Weights of a small CTC audio transcriber: 1600 steps, batches of 64.
Rows from block 2 of a small CTC audio transcriber, named by matrix and row number. Rows with one number belong to one neuron. Each number is 128 + 24 x the weight over its row's rms, rounded and kept within 0 to 255. All counts start at 0. Numbers have three digits each.
After each neuron's rows are labels from the 100 clips, of 14976, where the neuron reaches its highest value: "responds to" is what is common among them; "lies over" is the class under the peak. Only what is clearly more common there than usual is listed. The data: Morse code for random letters and digits, with fading, noise and interfering tones. In brackets: how many of the 100.
# fc1: first MLP up (model.blocks.2.ff1.fc1.weight, 960x160), inputs 0-79
# fc2: first MLP down (model.blocks.2.ff1.fc2.weight, 160x960, transposed), outputs 0-79

fc1.331:114138080149144128129155137057134114148143156093117157107098121131114141138122137147150103141163125151080148124121157129111128162110129137144094136100131117146136124093115114091109131164102123085124114150145137147156134121107115138154088090
fc2.331:109175121118150150126076144129121104061114137155120124112137166090175150096147113105119148122112104116129131147142118190167102118139110176156103103118135119096094095160134116160132098121127148093136095128143150147139138129161115108109130136
responds to: speed: fast (99); the character "5" (31)
lies over: gap (100)

fc1.358:109121120108162107103121123147172159134139090132095164153133161115132120108142184106164121139141114186105150133138070114175137187094173142116099094104154135092110139129100137131156152144142142112158098108129110120179117125146093111157120115
fc2.358:125147144111095122109106105137107165135139138156169089160106128120119160146110118145104103163177143116112142161146134127093126134202107073131091115125105149158130092098147187111101101108093146146152143103136144159153124113129163136134140093
responds to: speed: fast (76)
lies over: gap (99)

fc1.243:150140154120124116114128167127167102139170159131170118158109155102094133176114096113135087153101123103111154135129116145140139146153113169122163135113091104146129171132106133146123152146136157136137136092104110141156122138086147151110098142
fc2.243:147139090128136155135092133118132159111101119116138144132161166101131118115105114154123121109164118120123114122147152126163097121142141157101123160165152156127152129091125130124118185126123161117126118155126080158124116122120169092066117081
responds to: speed: fast (96); quiet level (63)
lies over: gap (100)

fc1.192:113159097109135115097123129193144191162122156121140142095126117148127117132109151112088136135104162162161163134111110094108092145135134090104106126137081099131099121139195118085096125145132140094129091101152141163154114085113119125081121101
fc2.192:109096111117156121108103100113125085133152102130106098140102117086105169118115128069144152105144140151108125166176170137122120147158121178130120167115165157117142115112093091134137106132109135147135149147106141163131104137125100047128141139
responds to: clipping (26)
lies over: gap (97)

fc1.399:124147128135123119109136130114165121156148075128092080091129133152196145108127172127108090150113177094075101143135104151103113139130126109149124142102098084135105138131143127105139118151137142122125108142129138125133151103111151116115140118
fc2.399:101163166132128138183157087125138149126135127129088145114149144130113118176154124123155123142128121148151122181119121119111161084127107154116140105164104120107145080156128153117106155133175125141143120165162117115145169144128119176127140117
responds to: quiet level (96); fading (83); mains hum (47); reverberation (44)
lies over: gap (98)

fc1.411:108144123166120078083110162176172099162132139116146101155156177096096146137133106104107119167159089146123110095113137145162162140112179140123114171120112119139145103131121114147139110093109115130141129113068101148124120142136090133144107145
fc2.411:105083110124102171138123118109154130130129114109149131125112125122157133145123123155169109171123145144138156181162096136115156108159114157086193109083138120101150144173097092111145123184116134188091132140171170101126118133138148145129152115
responds to: speed: fast (75); quiet level (66)
lies over: gap (99)

fc1.740:119134160132117149119067146154155140162115108167149161092153135123089151123088107107093148125117173079106113139172143126132107124186164181148142109133095157155108118129125131149154162134133119173127114125123157143115089103124164138118119127
fc2.740:116112134143122120109128112120083100130129157100137150165162138077170157122124115145117146115119108132135122126104154130129153167096080080107140140123150154144139168125116131154119097123110149097147163133124128116140117110061109139158140103
responds to: quiet level (70); reverberation (55)
lies over: gap (98)

fc1.553:170107148110110132104143127107164161182116097096154126121138116085149111155131137092123137105123143173110117132129145126145133111135136117129154108114123091167146111165140118114127120177136134131149121109148101158113125106184157144131130105
fc2.553:139141141132154094148143216106107133074131111131114125125135135149140139134143137140153156082151154101142122138114089063115113164121090148143086106113093127146140128083160118117145175088155122180162129151125135113109098138100147146108114195
responds to: clipping (25)
lies over: gap (84)

fc1.328:127124087145124161137119146113094121126127109122181141135149167152161097133130139101108097153125139121120173110136118126127137166109079088128091124105141137119123170147109095183118132138129126151153112107164137148123131169183134170123094134
fc2.328:105134135138125110147126124171152163160149161117073091105108120092148109097112133139168128101103121158127110161121138173160100090159109145108145114113133161161109102137080112066130154136141156113108138131137160124144124094107125068146149109
responds to: quiet level (82)
lies over: gap (99)

fc1.707:110155140135130159150149119067119117120097115147139151100125117173127117072134145109090147097119101132121117096104099094139155102135171122109174152143104105152163128069133115080106117158156149115122132145125160155076168128148125135119100136
fc2.707:126104125109064138110122131171092152128143098151111132136115137146166145195118124152172128143147175136135106169112176123116099162166099105148110106150148134119115143151141132126153149094118122125183151123139102105187092130129164117107155137
responds to: clipping (54)
lies over: gap (89)

fc1.550:126163098119111145081108127140144104105108129126100130129119130140102153147088109151120102102172078148117136123163096138114143103142124132102153115124082133148107088129133106108081124116139179095117171105168154148187110169120132123162118164
fc2.550:120131133153102163132142096098123199156161134123122116135106129096144131151087126120159174113141119139099127112107134137149165184103150131102116162114115176112127124155145145128151144136108147144112082143104145134135159144121132125135160133
responds to: speed: fast (89); the character "i" (40); first character: i (29)
lies over: the character "i" (28)

fc1.701:109118137163123115157140153113145105131111145105171141102109126137131100118144174138116131183147147120182115113141156090161107091141154141103091091107151152133124138125126114114125124112164162117124134122146171092084152091171116119123127146
fc2.701:136141135104127112113097102113112144163163093122121111117137103108162140105131117091167098060072120148076157138121088122093148137116112131152106119149123101155130149109141109149144119148094102102117113171154092117095144129138139140139131104
responds to: clipping (37); the character "e" (31)
lies over: gap (89)